{"train_examples": 39062, "text_encoder_fused_qkv": false, "text_encoder_parallel_block": false, "text_encoder_inner_norm": false, "init": "torch_default"}
Rows from block 2 of the audio encoder of a small contrastive audio-text model, named by matrix and row number. Rows with one number belong to one channel. Each number is 500 + 50 x the weight over its row's rms, rounded and kept within 0 to 999. All counts start at 0. Numbers have three digits each. After the name is the row's rms in percent of the matrix's.
Before each channel's rows are labels from the 100 clips, of 14848, where the channel reaches its highest value: "top examples" is what is common among them; "lies over" is the class under the peak. Only what is clearly more common there than usual is listed. The data: phrases spoken by 400 fixed synthetic voices.
# convs0: first width-7 conv, stride 2 (encoder.blocks.2.convs.0.weight, 160x128x7, each kernel summed), inputs 0-127
# convs1: second width-7 conv (encoder.blocks.2.convs.1.weight, 160x160x7, transposed, each kernel summed), outputs 0-159

top examples: /p/; /ɪ/; /i/; text has "repeat"
lies over: /p/
convs0.7 089:532516534428511568492557517440427473524389533416428473487470454570474521519438433497410564479474432432428424413508538494548474464479463487526492480546526469441440469458431522479442521359562461467438491396530473521517507447461487544489544538476450556442467475547544450482535544555523419518407475418423462444517466616485432533495499512445606568493524427511486387470487471547487511521467
convs1.7 083:541401500466524425559534462449473527502458531487519456502604366481475445536457503465447524489609460385453487536531414494509500512473511564465546540584426523504530524543315486509503573571565611553552501473517609543513517531517549573448488496347539487474558446447454492554533479545497472569516461480450521511499545487491564492460462422501506508508513624470469467554482501469465463488463416515612506450538466580543513521462531436512531488458503526482462550555549437484504447452551444

top examples: /p/; /ɪ/; /i/; text has "repeat"
lies over: /p/
convs0.118 071:478498440582429481520556470438569488495456537426549498494552499424452508469507437565465506489465607452385425470508527498553474451488454526492546496490517507465490529498484460511484541497431483540538455455535505477507437461514508459452466537420497482446469571512452581602504517468450427540516442445526412515511493424504462403460527535406379459450399371426353545475427514483566533475458
convs1.118 093:587422497471410459520421383449505492475520507545462577431495489512520417521534666566514620452544542454539445503406489496490527525616556520544541523485510497516541532413517449536468575481429559507466406475479481522542456482517484457455509506522512554421512457637438555478444543516428488547481522468473533499420509543551521580447532561517541587547499508434517486534479507405450537483459381457459475431537468505467491457440489430480593485520591500464486519514512445482489491495612475

top examples: fast speaker
lies over: /ɛ/; /eɪ/
convs0.138 117:542442547556483471540471560427457561492485543593502398475476470557507346550488490502630459467550510482417454521570512491482574526431518497536442500493426447482539410423473508516518472554534443470470485512607507359510384489556470555501491529453506445515484535428514533552487521475558627455490525539513415481452537546419457519566449517523507495487448519545454515502553564489483481586455
convs1.138 114:481511504497548535457529462505450477468513407424508547524507584553519594515481462426459471505502635563421420446406456424495499534453478430481478522518525500494473489494497537493475479457444405515521510424436473440486514508392417463539475437495443532590483444466491424518538502635471512458464423490500538521565501490472519550513526402548470512423501471458530544441519456458583522520588568480418576513504288519548431497442571464484554484512505548460504544412549511521557486467515523

top examples: /dʒ/; /ʃ/; white noise
lies over: /dʒ/
convs0.14 097:501541451539524455521594504437430503477423537336562485492441516507476408442543428566432450541481434493413521385484567517494458487475505489483510507600555490448499495524481498530502474470480502499505449401531507442534548512458478523501489602583476492548417522531514477517523469575545395584467484488478450491434460479448531518425529403548657536552436413472472438461496443504512511510524
convs1.14 087:446445429457560473513534382510462485486449475425513505495484459485453422585605506484526518576430510537368449504506414526561546480574545514480486541532506586434489464454443479502568585518557518581587434489451448560481537490463450486470443482444518465516500464460468420458393499513490523549472440458473493443516522542452491538526534490413365419408481570554560469507520458477533468493443489510543480543541505446478506529398514459559635517442462443447511573608526489499512398489533486

top examples: /ʃ/; /ʊ/
lies over: /ʊ/
convs0.20 069:433551520527544508485570360497424464383485493560472454488521474503482490482537410412476431464516538479436508613481468541570523536430553489547420470488551464448514566469531504482496483478457510593509429496487521470536437575447535504399500568503437529558496548513584485534523438443442502519471413481506483483467521488454525517480533499477396415632526387505467543406520476412516460523425
convs1.20 099:526556445499393444512444425494469466518446519515496497435544463478467499480530510576524540496390511515451367433557504500534549456503514441484510493480576402519554484485491603532507517429525454509452324449501500466519427502493468511438491514515521510434469516579465499368300511564533562469475489503542579516479496573532489465566514547515511451511509386510504520467460506434417531527484514506432562469492515490444494432437431407485536502450428455490447558602446489527491500493455466

top examples: /ɹ/; /i/; child-like voice
lies over: /i/
convs0.70 108:490500524512451403478431446447517426530370480489593457457491470518491496504451443507477457383437481322430453414513471518512441474482472499405436461515514419478409526516503552468421528489548500486484488517481474513509522502465451519494526617516429511471495432475573447443522455564518475499463453580495446486461481572467528501474516385500543493477487414474544357485464514408486552536510
convs1.70 090:508474480489526508577480510424541507483471526488497450548480384530563576467496524513474490574585513499439532563547497565450463420427528544524489480403514461418521427503498412501475511493580626523597571505489602497512437464533504551522494513509416477545592493486542505517503506506575433584588437536336527462473424401504505426494538472485525511482446521484533511525433434491539477557558542534599435518526517548573518561498511491517392589483580501588561552474524415533476468480540478

top examples: child-like voice; quiet level
lies over: /ɪ/; /ɹ/
convs0.97 083:528446530472533497452473512358529507541476463469455476544497492561461508472496311535478540480463433318412473493510525509491452486453526525547519483479533515485464528467514525545514465485500547417497550511538465485516592546476466575518500551614537431479524463558491394460477494488520500475456401475482431522507451574550503470523522409483445475585490407410615432503515511502500459512422
convs1.97 072:534498515508483514536554467473510486508473496465482572534493507517576539608501498441516488610522430514647505464508518492452577535526477518486479471566494468531500465423505543541512553445575530560489414553657554485400513550535542487424530544519482424431579533542447593496375544568509498479560482525531528460413554485575491428478472436520524432473603523498574447493481550439521441454444475515536528527475428445498441563503395457469493574517506475501586429636448537533502525452521477

top examples: reverberation
lies over: /t/
convs0.6 078:533529488485477550458527444536500504564415492510473443484488415547516525547427463480512599468395432365462503565490508496547488492481555513611441462462503483404502513444542564452416582433472510444441459490585435493510544513482510460464561450470429449492425463515409463549523372476495485486513442476488455567479496546467509441454473434442528480514531392484465466504424463352520470444522
convs1.6 079:486492512501515542436424480433580464497487487486448473430529453473558545671564421465474457531431466505530476526381544599547453506512499547496458545515510537492554565495563586588496385475547529477541501523554502480487462527460541546486562513519483482535455491562510538424517489593621485501465485510576466538609428382504462401493490504567530399403424522536479453436456479491498439559509401480474495477435520453443514467451489480391438468460493486503501472448568431555470504495487445

top examples: fast speaker; white noise; pink noise
lies over: /aɪ/; /ɝ/
convs0.49 095:470516396551490510545507452436356575382470571566564412460562508440423505388511461559574522553413531467477461522543498513506589510474515488467505499478570488372532451432483518538492445494434461488445500494598482463434433456531496534382511506459562541498488458480481473538473483512505538486501471508436506538520467445479462411551465460517509424541402395528472509464552581459472454504509
convs1.49 105:413418560494528492448551496467468473549523477424515502474600493524412417523530519545503492550512522449555442417450403423493482488489439466414528532501539576435379546507485476446509617430427458446458492411441439377454501503402425460446412439451580514512469511538476443435466539500461496403409489474494475470473455542462477590416503437530461518503448433433536478491478472441510512493545539405402565470511464509488525421475469526496551454482458425481482570532499532470563482507526465

top examples: /i/
lies over: /i/
convs0.80 121:387480389519537509501470507486515508498465573449510518529431504460564558520458503477476433640592384466514479447498529454626484565484514502417488482592505509520549506494524498523421447490550490464470526427518481473507480511637464490448476504540516530513568535527455520572461513603564467529497418482492521611506513607384506468469470490574581460575497520497532533511550443495495538465602
convs1.80 131:488504552503525464513537433495479531570574501438532506514535491486476459468419483452467460489499511526477475481486512578509473417514536508518592497567486455467511558524527530479545464525438385474454435453592460442402512513532430375462506556591445523429464589505509528510469540564482435512465491462559449483702428529442508480472488479497444429488521506446514494449456550571515523339374411509480536449528489499484468508490526427520549452477468532439472375430412544463472470495503445

top examples: muffled (low-pass)
lies over: /s/
convs0.93 107:590465494501575429532462467455506464494433517480420530465425500497500459493430407503424538424438454451477488512482506491557476515504402462643370449449482575342513534427472525482553517474452529422506446486412498535553491505448468471541483436553500527522536458566411541442557501514512479536477486469482392557453515566437436471478515467472516455593524408507537479466469462579453525491487
convs1.93 081:497498542401563478495475537481498507443458538511513523508448516471498532444482561446469433529439501487542516521448480495563475473475463533388484520575515489455478377480493562476500503508537433474532469483466524484446476429467551533510483476469508486524433526413444512537557508467569480465456484508475452541655748544319462590518453467455532469555503510480454606560538448521491587523459426536480486452516558499454490486587539455443475554524534507469490546548552453452510449425456511

top examples: /g/
lies over: /k/; /g/
convs0.69 050:461428466455524438452576455442510456455523506467542460579568489495590529462493435386464492476498554412442479562415549446490497533501557463513512411458579440479551523437468494501473483451436513475413554490516500509469492443543490500524539485540429474441431405549451439509549472454514477553499387433478507477536443567526491393489522398492564476509529332500541453519553459455408467509549
convs1.69 076:500514547525607558416357527510561484555446501502507519447565480446530521486446464500550536434438538504437448413528600468480444469520439495467481533452469508563498456486438500617481425410536451541448389582451517530440548540488443563434538558499444494488458457499497548542452514572569504451518520583538608555467447581522487431520528469484479459472391439544462527528562425474520486368510494542457444601550508475443491537438430467513525489421514519555484467538450518509540468527430464

top examples: reverberation; child-like voice; thin (high-pass)
lies over: /ɝ/; /k/
convs0.130 096:522480594520536485452406480417511459521424500408492482466434488540509413476416441546531505393505398431410404420409450430491471516540557508535493500505481442452459501474506492460508486492520520475440416473493507406526558465481527574512542503508486474541567427517489433471520539516530545463454460465492424473531488513584431536490419486512568475607433410544557430414432532525489444604492
convs1.130 081:480463471475479501484533455486489434470469492424508379583536490415460566517435435482523434454484361526457507503546550492460505472447469505437460511603554513546522470516491509480468493468590511621474451487489588466540548588419581595502520548485504369479557401533509493493526478488466433512590385558511489521429586441550462416529536450533544415417484437492466503461444507522504505550521525528533525585474443460470454467475519555403505558471408478501543493496435448497437420518436469

top examples: child-like voice; thin (high-pass)
lies over: /aɪ/
convs0.23 080:497463434495478477436425446418368418457558558541449423517526540396474550499523434507614535448444496472518463543418492524502529395509534486502508475521504517458469489431519537479486521510407635489554472578501461629509428530525477454573486498492501628501532462535517466438461464446507500407522469484512497408527552463539518501442478429445473527487494459546595547505445595506433497512502
convs1.23 080:521492508466495496436477385494470485546517468539492499503448474483456503510410586557502491501502524525472486462533514480518460420557497528455527586477524531424488545454482512473541481498532587533423382435572510432476537460453481469519492523502500499459421500626467402455539585544516473556485565537556520462473446496549474506567411430618476438495420465434537371524458486409480534490529467421459528448507355491490496445508462465563502500419464455348428456513515492524399477567573453

top examples: /i/; child-like voice
lies over: /i/
convs0.15 108:499508396475472458490460534464492529440459493506555414476460501465525546501434485496541464491523391452439438490554547446586531479490495494569482480542546531363504488386504528464474545522483517492459527368558521509504493447464470406490495587517441578470457508502436605498473530601589438450506529516439436631466517578378485491545426507493499411532479468411447477461495492512492552461500
convs1.15 097:488503489475505527468548502384518505518478478467496524538450523518533512521491475491489510446508510466426477545433501498558540507566504472453473472422506470479506469548526541526414444434463472465528513466625531463495473592540528533524594480481440512542514518672606525460610430480497483477481459508444427478611484477444455495448466435517541520564565576527460517483529499561553473504475392594516609284455587548481475453471442505446407447467548545501497591456548524497481498495511508

top examples: /ʃ/; /tʃ/; clipping
lies over: /ʃ/; /tʃ/
convs0.4 104:464526441524477429506559400508529433449469470517554440491430484493508443517466465491440388437438428455468456473521509491552484534467494506560446482580553536444512536402494555519477565504470486521522488552520510509541511487413428560441447626519464553536454495479502514469506372593556423522486443627523479531490489610387494484418411468519513489582436492470556445422464524457525454501549
convs1.4 086:442501508499481527460387542407590511522535612452517553415487522484514564523496530476515479518476388511486452580559525553527548468596450493499495443474467487527469491536477520499505466458455459437540553508537591515496520547546505497550530522520458401533565402463459493555475515390573497520508420528453459458545460561494494355505483522567557597634497463501537520546546446463488533546544578607543525464530561611530476458509476423474457503479525487559583643557428495478459484484490498

top examples: fast speaker
lies over: /ɔ/
convs0.115 118:480523485519492477468517467475429490496512482504567482492489485527459468451463464559513468473456497486438438549815457468520472493500510503522524524524514516448527557358566503533500530515515546499442463601410435544478591453497466539475500599458536485540387491438496422507505504527501558493525488516496474527504462448498540467644480526553516486568467496486498456505500467511507419502527
convs1.115 109:474477500477523494484531490510573464502519527556493565472502503525485532477408482530520499512488645649672383540581416501465399502432497423492504453480507520498467498482560463452526566450392427420512576550503458480502527464502566501434386418474473605566480539437497497490479550507459462463469443401446534469486487481527532547502510571538478522427471557511524523489533487508526613496622611445539494530532589520438479534528481481456480407473504508505520512498495487496541551547573501

top examples: fast speaker; thin (high-pass)
lies over: /ɪ/; /ɛ/
convs0.151 124:384527554439462463445474430462440528519545490481485533521452514453498425458451495497530330505455362518454541462590524507500467474453526461418530441524564515480540522332549496468441563418493537487438508494502490524479521527483463559378453495504454487528478479456456495556483474551386474532482418519467517518497440453501545500502474477555519469627508479577531539590485554469492458562456
convs1.151 103:516448597478552470511568392545426481444529517483550479499383584574439470487483490482476470568440475493492470398381546459477386464410461424488504553511532457413520548495473555524485555466503383446457459511396471545482476476465522398467475458572590460442516469508474498465383509530522568460547496510554440529540566558473506488540554590507498405513494494467498408423523457527540525536531508513454528464531448500513453474445464473443481433492452583560489370537461577498486506556490483

top examples: /i/; child-like voice
lies over: /i/
convs0.52 123:408568499523431547522430506451511542474511553467600436485502526503528370490489491549540435578501397442513523512508561491556451567444616474427539417581473458530544542568519517580487529494530443497423534447543535397472587470509456547511466487535556452569490474528484494545481481556547522495492405482554515567526463557450476464554454444674526519502420489488546501570531451489522525526542
convs1.52 117:498508457454537469518552455518502467483537516390501471521461440550406515464441530515464522570493485533507469518543473501522438416444461483515519497576506481442436574455495583487525480545498502574534490437538386498454546480499416444499480453531515481539490492561442449427462458578537519481532435537631503539524471527483505561507553484583334374431421502478533469458425456556606542453483434477547565406628490468532427536437485458520539512524410487429434407493503494483493441524574475

top examples: reverberation; clipping
lies over: silence
convs0.59 128:601474473536495497480535429484594392492416475460552447415527464551499486475405414469512547360479575400482503528462387490511510448474482503458522498472511389480401455489427522436480520531556444517436498441465561502533506454489454467412520533472454529457566476423576455487470513474522461473533503539477441446466485501475451509480499473439500486486465456475410420434390471491478605467422
convs1.59 111:489489553493477471603596616628327454467505545435502483532518454472528460529481495457508524503518437501463569452449634584448501486496462435524544497515458422483536531494539538463477533486527540435504445453520567486447538522540478487555438544533593454406523470495526495486460464471462488509480439471482478497500452549524560453510463489502452422468486453425460562368471590529400509480485472528460478404530464529445550534430530536487565663530506431556462414457473490487549525495495447

top examples: /dʒ/; /ʌ/; text has "judge"
lies over: /dʒ/
convs0.3 114:529522406548512427525532463463546406514535493395553427510433448551476431500502470494502461469476522425499419431489421491570473537498482504559502525519490498378509509447492492488528480457577375515438500467502526412561535498466423529527510494513480492588463456475505476495464445506520460455567435590474472618451429569428433451466492444510604585575449430470524391443455429517532469528522
convs1.3 104:468492529460565497493499586528456508517483453369538564466502579457506390542533447499504534566508387500469546556500522489533515528527439573447443504469399542572482542532448495487452506495493550518584540496512572444419521543550531529548470579508585478590505406449446323511591533475524478507470528519444516462524526531484475451521462365500457508480475558526477367445418524483525500521507500498524559475523645506484520432490553518549500520512495406452442611544513463476565470502463488

top examples: child-like voice
lies over: /ɪ/
convs0.137 110:457501466484503558477435496439512401486501496531536488496505548452479483497458457529657443487404467419490521513556497480585469480537498482534503476536468511467563607346645540522456505510452480528555514395540463494548581552418473441519523539507522538516473464479423459425488484612531573415478476524496486596429484546468476463435419488580426450531475488488510478461423517525440484458513
convs1.137 116:522478517490526491586492484549466465561449497461491553527509474536540539503426448513514439527479518611513489511514464479513488455446520402517532483531506457517447539509598505431556444504355296434443547579646516382480482510539522499501494478469506454511500515610502454412474525542521479479492497470504438477550454496541454496479484385579473444548440487528495423481503547545538517501545546505552628355501499483594478430473496505433440440521480494543473461535423548507455503477536534

top examples: reverberation; clipping; white noise
lies over: silence
convs0.36 110:521518520494465476457609475482743371541513501486544495494464479519488531481415474486439472449500548445461451477399422476527498438523501505427496476402536418512374387531409447478448562489591430530471524451472500460529436483538543479422473472443487465525566490438480435437480545466525441518532503534495428504492500534541457525478500497471445429499495492500471458467466517513556462476472
convs1.36 105:547546531454411477522525510647359537492521493440490512505475452474473510487475492462489491457547478459457509434494528480484543508505522487490471529446467520422492530516434503510461472463501440404411414421513513505560519483450407463550429484447610450401457470422494482558504544503503494436467568435473508497483457484520572565471460478487364463520552419420436563484514510548463551474427437520469510471518431490433473491412537534618626621586417465530483504517472490507530509588561485

top examples: /ɹ/; /ɪ/; /i/; thin (high-pass)
lies over: /ɪ/
convs0.35 067:364589455477485525505430461468404455447482525484519432510591495328483515427565403523566470503479527527460508567504508508614508453488485459516507419529497480454525562384549483540454477507518516509534488456403474464507483506407502453405434520538483552500511425522496517475478499509447518437453426506523521496449536477581498418470480488532368484573481378511506535450452517522483464445525
convs1.35 079:555516517501465462460483442485457439554450454501481497526508499509429450461443504591539448533473485495488438428569548453537467435522484497366489518517509495450492517458520549453552449451557433504441353522557484387460510530415540493421511509470464442403461554597508455321407559494508511474493498509536548473477463556544449485535463455544526393501506455479485460489449533398462517525514481428486651465541481518440489424498436430489506480376484464424445460555489534512458507459535492

top examples: child-like voice; muffled (low-pass); white noise
lies over: /ɑ/; /ɔ/
convs0.18 114:534473446554450491474519481489419515406461576583569382450589496492494634480481463502486556370550544560497513554550523422588469518460485512534525530450537452446514485406523558456558502468415559479498459574528477645543459526538498475504526539485450583553432442496476521468492494406522576443481495451460520394530499481484492517497484491424593449549554519456522461495493493461461560446541
convs1.18 103:458497475473430503438529358516491464531486393452510450490352518489483480541398516535512452508414457514462439465582495462534485504472499416507530565486507519431424512492483484441458479398466434506455388432539435552488537492448493503563490429505493518513442398520461428478571462430478479481475547535545502531482516520530479479563481489436399503493525391475486496500474436504519579387430388464424422527475432493535490501455480544498535454417464419418536528489428471531470437559601508

top examples: /ɪ/; child-like voice; mains hum
lies over: /ɪ/
convs0.147 108:510540553560550479507555549423410456432536585524517475564515524532551377465495474455613471451497461484410444475590498480545456543455494508506484538529522502474584441375536495477515481509466435474474561445540513460526409506536424568466515506451475418523480477466509560513565559534506573398489492537458452521482504543413467520596371540516564482571437510452622486504489458549490452556468
convs1.147 093:510502549462567466520543480497436518547511483459541579467437546541538525413389420479508478511440572570497414492503446464496488507485483484466473480537456463563506515470451520545501469440433347445451529519506545438514622512430454495491564502471473537573526512554518401592530472552524508455504457579526509517546487487529475541548382378639446467484456535509525495492487517506564580538620538448540489483549372517615452463436507538477420435493534560536435464493454540490490486491571488

top examples: pink noise; clipping
lies over: silence
convs0.53 078:420512505532505531485520471407436489478529477458493493466454434525434507514479376479467467434434487462430470423449486464531549515501551487532549457388470503462438481527477481448511495488514521456546544482447553489541524469499540471406511509451610450521554578468535438461461447460473420547447393464485414465591570440493550503433453517501363383515392417546428454455428457538512523475517
convs1.53 086:371483486565467444451462532431460366495420434467504502614508496385469370498477487558547467483494494458523443431465521494470491417527475486465541570574521431523436505494512521518483481458444511544510461489485536540481500565483515508430495571414536486448483509471492484462409430543442466382455519494565532563492457520492477530445494492505534480605517498532420540496544501462480486467447479500442617490447494437449575354497542465505580521549523436500360474550397467522545512451467475

top examples: child-like voice; /aʊ/
lies over: /aʊ/; /aɪ/
convs0.22 116:446480506478473504488452498446466549426525486495510452499416521487479480453429504540446413445456475495436421445489549500526508433489534514488498521554596612456477508318567502485449594522473532550482511582400453609514454496516470547520451565490446520506451508437496523435467501553474344481491527563507487547514548470481518441458459500543493417635524515564511463552493560487501427503592
convs1.22 096:415544551465489525485528429548489523528513564439489492504421473496477531463509472477520459516427473437453491483544581480481399470575469508511479476482538427545485515475490506497465495513541390436489550536543485462484406420502445459492598553525385463450490473543542502485426512458546491528550539510460435470480462495510501433464450752616561506637422510470537517523494383461495513530539584548557573476483501540459423522531483475458391462441485491491520480521467567513422504520483489

top examples: /ɹ/; /i/; child-like voice; thin (high-pass)
lies over: /ɹ/
convs0.68 087:555470480515548465546500455483455502498510555532548422499617493445489525556487390511516512417406546329417472632453521531489507480552545479506491474455502531487475544438497575473474464507460588481539533447498536558502522571480479512495484575530467518500457452535562417512487391435505431536429451513521392485402525538550547524442494503483427490495494359521605472477440537478494489544498
convs1.68 080:581569461507467470501546447529532481571500498624495519437508403543526525487498518566499510466572482462517487500527497553548512416517562530467507476503567469472464450524504533467497515476532574625550385512509475462500495557450508548448560558446541497420474519661465465412546485534575507506516433512451556495386472467636537440548475489540516507502506402536554406559393489427435506551489394460545540502575531512473532462422452475559533522458481536422456456548405538521441513561501518

top examples: /ʃ/; /ʊ/
lies over: /ʃ/
convs0.50 085:449435455498492456478481491542561484442478475526492491485477424433507528504453431477517467431566445462466474428348501466534491541519520518516535442537530591428599442467462518543529525479446545494558447424524459449542347494467480520485458560499455549488598531524459574520486456567478501485462446630499507554518506574510476430451494508495487425626501460521501568358528580416512535501502
convs1.50 091:540529493506400543477338468491543487545490528496453539491461549478486476482561540518503494446448456488478481450501510436569524499585491486548506522470562559540518460503473511504503573483503475510476414450433507447477463422511411454476538573487529448438517456510450537496379539525564523444539581571564523506446532511460511539486542436461555523617482376498534522539577393443441484469460490551434449476505487418468489477482490396494507631479392503539607652576545510506489509443446521

top examples: fast speaker
lies over: /æ/
convs0.60 095:510483527493522491442585486492380499517494540576455573505514508471548486519438503486569500444465402569493492551663488576542497499496458489527444528432582584485556448347499555453526573507477551434523578553508463527520402478498513548438519541548431519516478472484446504547506515451444479574400521528468535527526546452450480501659477518540518501535497541527543530538463625537463497544497
convs1.60 104:527428504524534490502447411506476452516531487472485554482471527535483471497434521529493481529562558489575422453486449481454423534447421365403492540477534508289497467465497519520505478454468361449392517565490543516540535490448501473538493470482524504543478525494501482575511546468495496489414456477548452524462480538416522588546503537540480525552506379445516440483512476469511622574600558383385429459465393505604530493511487495471490462448475498510472514509552517482510435531492525

top examples: /ɪ/; quiet level; thin (high-pass)
lies over: /ɪ/
convs0.63 089:530421439482498495476460527440519482495432405499486418521452542422531504455481436523541480450479553381413459470489474458440481419499495480543518445426498538447461497473491507563517527517463519410474535542425465499600442465471443506449432465543509505509504490481517427465541532437583488446440343471479432522489481393520420496471396408475504533587543363522555479501488571501554497435463
convs1.63 087:563480530521498529456545494495582340551523520408477454500490505487500467503483469567541607535502520446526465441489568413413559495436440514433471559547600464485483478465580476478495507491558473556430492563475466458446531509455529493530577537519468496492545535453588487441560492380541460585473495536481492473450498497580517528548562461547465522389527405517483413524519516432519431531548510492388448627500351540491482436532591436477506555463435458454460446520551507520471492537481523

top examples: /ɹ/; /i/
lies over: /ɹ/; /i/
convs0.107 074:452545481552510537503555504467442542505524386473598519494596507447433536472456509464459453573458589511457490557513470517544491489461539552513495506437509469523525531436431390564500502503514433515624436484524488514578513504494523398526506511547446454467472530523570506516366525573422534575481515508544423470483566414549502567487641476469452491473463428435498562518413466424562485423539
convs1.107 097:495498488514436482542429454453435474470542504451531511484553493510456390471542497501542561511418491423414431409469493446546540511469478501413491555546524435526560527497515624514523525476568523540481418478480554526474445495435527512395554535474527455422448501443535477389344510431464542506454486455511554510490540536517461522524496486524521414579561431513518484463581510377371478535496601514432575473498505463530503481455427424477532513499456475522441516624438427563482515450435474

top examples: child-like voice; /ð/
lies over: /ɛ/
convs0.28 103:468487475529525460546419546529484522505462468580524502538412488539467367487472494508503510482475503510450456552481411540472541511434556494529532554482525541462522414404468509543518488550434464526488533584506488345503422444467490499465460483501455394504463485406512469427559454525523687421521467554453508497476460558445500504407505490548432483594534469536398440513527564517495405518508
convs1.28 111:435500487491505524473537488480500450521561503408522554444595564552480527492489525515473485470395590541470434470370468483460478519460461485558535487538574501519503534554544493489500583476412462470511586354511562399507517426421487428607510458507432527461478518387458480549460513596398508445443535548450515404528463496566482579479582503530518572511521503517492578439528435403461460467505590456565565564512385505394493510505540485471552462478525484493517549474533515499471466496548463

top examples: muffled (low-pass)
lies over: silence
convs0.133 085:466493542532518561505492519397523451559572465499514424530577532526417517369541469447418469530495557356464542516485529498496482482488459484412489525476505376451481498425476518487438559511447476520431553525583550473500498448521607490496544457513439516468513518447554528487432558532527534540517553538483420580368475404538461438513443486439567556482468475506545489503634532505470542554543
convs1.133 098:470455456448489549533472446472450574465524577420507469446543497514379432474547630595551515541540527398525496447528411461567527518529501443470469528478490597420482541513535515529477575460457514471543482483487520488535495543500493533460466527417521530503495487550434456436453554460552554417444525476528492518429475435573574574448498437540522459552568492431521433508539473414427519505532503464440475487555430422488472448397520484522531447502393340431414505485568514407509440521509475

top examples: /p/; muffled (low-pass); clipping
lies over: /p/
convs0.10 070:479502505546410508520456425427509443517450540562484410500463452520523561519517378501491499418473512505378612524494539431545446496487525465491534486475493487510356460515501567422512552406437518514478477509450445542537386596449518553479480487517495475542481512492538490445401461481431515479429453529518458451637578520466523463462518561453394547531491423472517478597472459448523488471530
convs1.10 076:506443445466432536488471403443469430443451462468503477569556520511433464474495597599527473536457441363574457437462478529540467493480555538460470498517412462521489497494510496539477573519410461487513568525514498534563483564484508539427521532426464525501544535518453513427482549529409439388438492443528440434404493506539473520395482520539573501569534476475472513571537448382480506496500495372506522444492532356511493447552527477510585565539512457482373503531547498508493385478501486

top examples: /ʃ/
lies over: /ʃ/; /tʃ/
convs0.79 119:504499489512509476471548394566700347532432471492529516508431459472521499475415467459427449415472481469493414449349318494569487449499495511489498472441535540411478454450452475482452542523511521509553471465428501482558458564490489513467483495463494475516601496408482516477504526533493479495541503553475477527457466536486553542461442511485440454525517509502516432409456472517484525531500
convs1.79 117:499497512507490497503500532598380522521509486453513445547541475491481430472554490486500463446555478433492492394468430426533540545579496510483481542442477629490484501495415492468480569480484483508532428427480447466528476519421436498479461557343599464447510471412450539579512547444535484451542639554520503489448535454476568527499496452459469504503492449474438548498533425484473467480416444512482491528559514478422483512495519467555598670557368425478503581540548568474513493471519536